From a checkpoint of a small contrastive audio-text model: text encoder activation swiglu.
Rows from block 4 of the audio encoder of a small contrastive audio-text model, named by matrix and row number. Each number is 50 + 15 x the weight over its row's rms, rounded and kept within 0 to 99. All counts start at 0. After the name is the row's rms in percent of the matrix's.
After each channel's rows are labels from the 100 clips, of 14848, where the channel reaches its highest value: "responds to" is what is common among them. Only what is clearly more common there than usual is listed. The data: telephone keypad tones over noise or synthetic speech.
# c30: last pointwise conv (encoder.blocks.4.c3.0.weight, 128x128x1), inputs 0-127

c30.44 085:18 20 43 64 35 60 35 32 48 70 72 53 57 47 69 62 44 53 58 36 92 79 41 51 49 69 26 35 45 49 42 68 27 41 57 64 46 43 72 60 25 67 45 40 51 45 40 87 69 41 52 36 49 49 53 72 80 67 38 46 58 53 58 43 39 29 56 61 52 70 78 47 41 57 37 18 51 47 46 19 57 33 33 27 55 31 05 35 67 57 46 31 48 43 54 71 43 68 27 44 54 69 59 56 34 47 49 40 28 48 36 49 58 42 49 58 47 68 46 35 32 49 51 57 54 51 40 64
responds to: number of keys: 1; key "0"; first key: 0; last key: 8

c30.35 108:76 80 55 59 55 37 75 28 48 53 21 50 48 27 45 39 43 51 49 29 59 71 42 42 41 44 76 60 46 99 35 45 68 39 42 09 34 47 33 52 44 39 37 53 59 40 45 42 77 75 52 34 71 46 40 51 45 84 45 43 53 53 27 31 55 62 43 56 51 61 39 35 74 33 60 56 55 46 63 57 46 66 51 70 72 62 37 88 58 41 40 42 26 60 58 42 51 56 41 50 32 49 58 73 47 39 73 30 81 31 39 44 62 48 62 75 30 39 51 53 53 50 45 66 47 44 57 39
responds to: key "5"; last key: 5; first key: 5; number of keys: 1

c30.62 109:43 45 59 70 50 48 31 26 44 88 45 56 42 62 62 43 44 36 43 39 46 42 42 38 53 29 52 41 36 43 74 69 64 42 41 42 49 34 68 55 46 48 65 61 41 70 61 49 42 39 06 58 44 26 38 34 38 50 34 58 28 56 57 61 35 52 48 41 24 31 58 32 36 92 92 50 51 38 54 39 45 36 54 16 40 52 52 52 41 42 60 99 43 61 72 50 63 53 45 29 66 76 38 47 46 51 59 68 65 35 30 60 38 57 53 72 41 27 39 45 52 49 36 57 44 43 58 51
responds to: key "9"; last key: 9; first key: 9

c30.103 098:67 44 35 35 70 60 42 38 42 39 63 37 34 24 51 38 51 79 47 55 45 53 97 21 62 53 59 39 36 31 72 51 48 42 45 43 45 81 59 68 31 31 49 46 47 45 54 53 22 72 31 47 52 45 99 49 72 52 62 75 56 40 64 50 38 52 71 63 78 37 52 37 81 50 72 76 53 59 46 51 42 52 46 57 38 54 43 74 69 53 50 43 25 62 73 55 49 58 40 42 29 58 72 53 55 57 71 37 46 39 66 66 78 57 63 67 54 57 57 52 40 25 59 58 49 61 57 28
responds to: number of keys: 1; key "D"; first key: D; last key: D

c30.43 097:62 58 29 51 50 41 70 45 66 34 28 33 49 27 06 47 73 42 47 56 74 36 49 26 43 51 78 50 64 54 42 58 57 43 56 40 22 84 70 38 39 20 36 43 35 58 78 30 57 42 53 88 55 15 61 68 58 83 32 45 65 61 39 26 80 39 36 46 58 59 47 55 55 46 30 44 33 61 61 53 75 66 87 38 44 55 46 56 56 65 50 57 44 52 74 52 49 31 57 50 36 48 76 72 56 42 52 48 45 43 41 43 52 40 53 56 64 43 54 52 41 48 58 71 47 37 45 36
responds to: key "5"; last key: 5; first key: 5; number of keys: 1

c30.66 092:41 35 58 49 60 55 67 49 51 38 50 45 58 57 43 42 53 57 64 32 63 34 87 27 31 29 57 60 59 50 47 48 46 44 56 50 70 38 46 63 69 99 35 49 12 45 49 47 47 57 60 40 50 39 51 47 29 56 40 50 48 22 37 53 52 70 51 59 50 36 39 58 46 63 50 64 39 41 48 50 21 44 76 90 37 87 74 42 64 57 95 75 51 55 65 46 65 62 44 49 67 40 55 78 29 45 48 74 42 82 43 32 75 39 41 39 38 38 45 48 70 61 52 44 57 46 37 64
responds to: key "#"; number of keys: 1; first key: #; last key: #

c30.78 098:99 52 30 55 39 22 25 56 27 58 09 71 81 68 40 51 41 48 64 58 54 32 65 50 31 31 85 27 59 33 52 38 46 43 59 49 35 39 48 50 22 52 26 93 53 78 52 38 57 58 76 49 49 52 43 36 32 43 33 38 56 56 47 60 66 43 51 57 32 33 46 51 69 48 69 59 46 40 53 25 51 49 46 46 52 57 45 51 39 49 52 57 56 70 69 53 38 53 69 68 43 39 48 40 46 32 55 45 49 47 33 42 32 26 64 57 53 72 47 49 66 62 64 22 65 46 50 44
responds to: key "9"; last key: 9; first key: 9; number of keys: 1

c30.47 079:56 46 07 64 42 48 88 64 75 62 21 35 57 47 54 44 68 42 53 53 51 61 31 58 56 27 24 46 48 47 39 53 34 30 52 55 47 52 47 38 32 46 46 46 29 33 37 46 55 33 47 52 70 44 95 34 42 60 69 52 37 45 69 23 65 60 48 84 58 48 52 23 66 28 62 39 32 29 51 39 56 37 46 44 53 72 34 34 30 42 48 34 46 42 43 47 29 23 38 56 26 43 73 81 42 40 43 80 53 63 56 65 69 59 41 34 55 51 48 27 36 40 59 65 39 62 44 45
responds to: key "5"; last key: 5; first key: 5; number of keys: 1

c30.40 098:35 45 61 28 67 43 49 47 52 34 70 72 49 57 39 63 82 50 26 44 86 88 69 98 66 46 06 36 41 72 37 66 66 66 40 32 38 32 40 53 50 32 47 58 47 49 44 37 40 52 65 33 37 52 50 23 33 35 46 43 42 44 48 51 54 39 59 55 73 70 43 39 37 54 57 38 45 45 67 40 04 46 45 50 45 65 68 32 46 70 46 51 53 51 57 77 50 40 60 54 54 30 23 52 63 50 66 61 78 35 52 54 42 52 45 63 51 72 58 47 60 50 35 55 51 28 41 65
responds to: key "0"; first key: 0; last key: 0; number of keys: 1

c30.113 084:32 36 55 13 72 37 34 59 68 57 37 42 52 51 35 42 81 44 55 66 72 60 58 68 90 36 32 32 50 22 51 43 53 52 54 51 51 64 18 62 57 50 30 39 56 58 41 61 72 26 60 15 35 48 73 33 42 40 39 45 70 51 78 53 51 43 69 52 27 56 35 55 44 53 70 47 44 59 51 83 95 16 53 62 71 51 57 37 45 59 42 60 47 55 57 55 54 50 35 53 40 22 29 59 50 51 49 67 66 70 27 42 61 38 38 30 60 46 44 42 49 60 64 51 55 38 57 34
responds to: key "0"; first key: 0; last key: 0; number of keys: 1

c30.91 107:34 26 68 36 59 55 23 42 41 69 78 47 54 46 53 85 45 40 33 74 43 60 35 49 20 40 40 40 49 70 59 50 34 42 57 91 51 53 41 36 42 48 49 24 52 44 37 57 48 56 40 44 72 27 49 38 47 67 26 46 45 43 26 42 43 41 51 48 41 45 57 46 29 51 43 37 40 54 47 49 68 19 38 60 30 30 25 26 64 66 23 30 26 47 90 55 79 71 65 49 50 65 59 64 50 42 65 53 77 47 42 57 50 52 24 62 66 28 37 39 43 48 47 75 57 50 68 37
responds to: key "0"; last key: 0; first key: 0; number of keys: 1

c30.21 098:99 41 40 30 72 32 35 55 17 48 42 70 40 45 51 45 58 44 36 53 48 62 39 41 48 75 82 53 55 53 63 56 38 56 38 55 51 47 79 35 44 32 50 56 11 59 51 60 20 47 57 70 22 49 06 24 53 32 55 17 61 59 48 80 49 67 40 41 52 43 57 42 48 41 60 46 42 51 61 67 53 49 43 30 42 44 27 44 68 52 36 45 55 57 36 42 37 45 42 67 34 47 48 24 34 45 45 44 52 46 51 46 44 45 64 34 47 38 44 28 36 53 52 40 44 43 44 77
responds to: key "9"; last key: 9; first key: 9

c30.95 103:54 73 52 96 84 35 23 33 39 45 41 67 68 71 17 44 68 46 29 37 53 28 44 35 52 52 66 30 94 38 41 54 57 58 65 26 49 32 61 54 60 37 33 41 47 51 38 70 38 59 52 70 34 71 37 49 75 56 52 65 60 35 58 47 42 57 84 32 66 77 30 57 49 53 44 51 65 44 64 47 47 40 67 38 43 55 50 32 50 61 63 76 49 26 43 41 75 44 80 48 43 32 48 35 51 66 37 30 47 46 38 52 42 41 56 58 57 71 50 46 49 63 63 46 59 79 49 53
responds to: number of keys: 1; key "#"; first key: #; last key: #

c30.107 100:41 55 17 50 30 52 78 25 46 66 44 18 20 61 50 39 55 50 26 38 43 74 43 46 32 36 35 45 56 53 44 51 40 73 70 32 67 44 46 60 58 69 44 27 37 31 55 34 72 65 63 21 57 19 62 16 54 64 86 58 44 58 78 59 55 65 33 46 56 54 59 46 43 40 49 62 44 52 54 53 73 59 51 36 54 36 34 62 42 66 72 69 51 21 42 58 39 46 62 67 44 71 56 74 45 45 50 68 55 41 58 39 52 34 43 48 49 90 17 60 42 49 59 38 30 40 50 48
responds to: key "5"; number of keys: 1; last key: 5; first key: 5

c30.88 102:51 50 47 59 65 74 56 45 75 52 69 77 47 75 54 81 72 61 59 78 66 76 58 37 53 58 67 55 56 62 50 52 48 43 36 19 55 56 46 55 70 57 77 19 51 47 84 44 55 43 40 46 49 64 46 57 60 54 49 46 45 38 39 53 51 45 52 48 43 31 48 37 99 55 62 36 81 48 81 43 62 35 45 44 47 62 60 60 34 34 43 37 43 52 38 62 40 47 46 85 49 54 95 45 76 55 57 51 37 54 88 67 52 55 59 44 56 41 50 33 54 33 62 28 55 50 53 51
responds to: number of keys: 1; first key: 8; last key: 8

c30.121 100:52 45 35 68 61 43 53 59 51 86 49 50 67 39 61 50 72 45 45 47 52 72 56 71 35 73 52 58 78 56 75 39 24 35 67 51 51 52 34 35 46 73 53 30 62 24 41 41 54 63 91 30 38 51 40 53 45 73 33 59 29 32 50 29 74 43 37 60 45 66 43 44 49 75 40 15 38 34 45 42 69 34 51 69 46 64 54 25 30 24 49 67 65 56 49 45 36 73 47 57 75 55 43 50 57 71 51 67 51 60 48 29 27 33 53 66 27 52 67 48 58 57 49 83 41 32 68 57
responds to: number of keys: 1; first key: 6; last key: 6

c30.75 095:36 62 61 45 55 42 70 40 69 44 62 39 26 53 51 63 28 37 68 64 43 52 56 79 53 45 50 72 11 34 78 51 37 50 66 39 29 80 85 68 38 50 45 18 53 49 49 85 50 57 28 39 35 57 74 81 61 24 34 40 43 58 58 33 51 38 36 61 41 54 34 40 59 42 34 31 51 26 49 37 29 43 33 49 50 64 40 49 49 35 54 34 29 54 41 41 59 47 37 31 49 36 64 48 47 43 61 48 24 49 44 23 47 81 60 48 48 62 39 44 21 32 52 41 79 45 30 47
responds to: key "0"; first key: 0; number of keys: 1; last key: 0

c30.119 107:60 59 41 43 32 43 61 47 37 47 47 34 42 34 22 57 47 64 41 50 58 40 62 37 40 84 71 78 27 39 71 39 59 51 78 34 54 70 39 53 48 65 50 45 41 37 99 74 79 42 39 52 64 52 82 43 76 67 41 34 42 50 66 36 30 60 55 51 34 34 39 38 50 68 62 57 62 55 29 37 55 60 46 39 64 73 47 40 42 45 43 56 79 19 80 50 44 51 60 57 48 26 57 65 54 36 31 32 56 58 37 43 59 31 60 36 64 59 34 59 45 51 45 68 53 49 35 57
responds to: key "5"; first key: 5; last key: 5; number of keys: 1

c30.0 091:23 35 61 47 47 56 55 25 34 80 64 44 50 40 15 42 51 38 49 26 31 54 26 61 45 42 53 62 49 35 44 25 36 39 25 45 48 51 48 52 66 47 63 32 58 42 45 40 23 47 37 50 64 33 17 32 49 58 55 47 37 19 53 33 65 41 29 28 49 49 62 72 50 52 42 26 40 50 46 45 48 34 57 28 43 51 46 62 80 36 47 37 67 64 44 43 33 37 61 67 47 34 30 63 59 43 43 61 25 61 26 81 71 51 45 60 43 35 50 09 46 70 18 75 69 49 42 64
responds to: key "0"; last key: 0; first key: 0

c30.8 095:42 43 51 39 28 49 53 66 69 60 31 51 59 41 41 58 30 53 51 40 49 58 36 43 44 36 53 47 58 28 48 10 15 50 60 32 54 16 40 56 47 75 39 48 44 19 44 71 80 68 32 38 46 49 49 33 28 69 16 38 53 47 30 44 48 61 39 55 50 54 44 50 66 31 24 47 35 86 42 38 37 61 64 37 12 38 55 29 24 45 12 48 65 50 61 62 46 53 36 74 54 46 51 22 41 57 31 32 47 30 40 50 49 43 35 41 60 41 36 45 46 69 43 66 55 61 53 28
responds to: key "0"

c30.106 085:59 80 50 90 53 51 68 52 54 66 44 30 44 60 70 59 67 32 35 46 58 67 45 28 64 62 80 51 38 56 44 30 46 16 47 56 71 59 59 71 47 57 44 62 60 29 39 71 43 42 35 67 51 61 73 44 75 24 54 31 47 61 83 34 57 54 48 63 67 69 55 38 58 48 19 51 38 29 32 75 51 61 61 54 44 62 46 64 48 37 68 44 58 54 46 44 41 54 18 64 52 40 54 84 58 49 67 56 41 60 20 51 63 82 57 49 67 50 23 58 49 57 37 87 48 47 51 42
responds to: number of keys: 1; key "#"; last key: #; first key: #

c30.82 099:39 60 40 62 42 39 59 40 66 16 70 48 56 18 34 47 59 38 61 71 77 56 73 78 48 75 49 75 53 45 52 51 59 65 85 63 39 52 65 71 34 29 35 52 35 23 55 39 44 35 33 50 36 53 99 44 63 52 51 30 54 39 40 41 39 20 68 61 49 39 33 49 42 62 51 48 56 45 57 50 77 68 54 57 51 55 52 55 37 49 26 47 51 40 73 27 20 36 47 31 39 80 37 69 78 53 45 39 58 73 50 46 44 64 51 41 52 51 54 50 53 69 39 73 49 55 58 57
responds to: key "5"; last key: 5; first key: 5; number of keys: 1

c30.2 104:33 38 59 49 47 58 43 39 61 42 59 57 49 56 69 67 38 46 57 72 57 72 48 71 37 62 32 65 66 54 63 59 49 43 44 70 38 46 50 43 33 54 49 60 35 27 48 37 45 49 49 47 45 60 57 38 64 41 26 47 43 37 33 65 32 76 57 88 45 35 90 46 53 39 49 49 50 58 99 54 28 57 50 52 62 41 60 40 60 56 37 37 45 43 81 47 43 18 34 65 31 43 63 65 86 51 73 41 35 44 73 36 42 52 55 38 78 44 58 45 44 32 45 49 60 42 37 49
responds to: number of keys: 1; rumble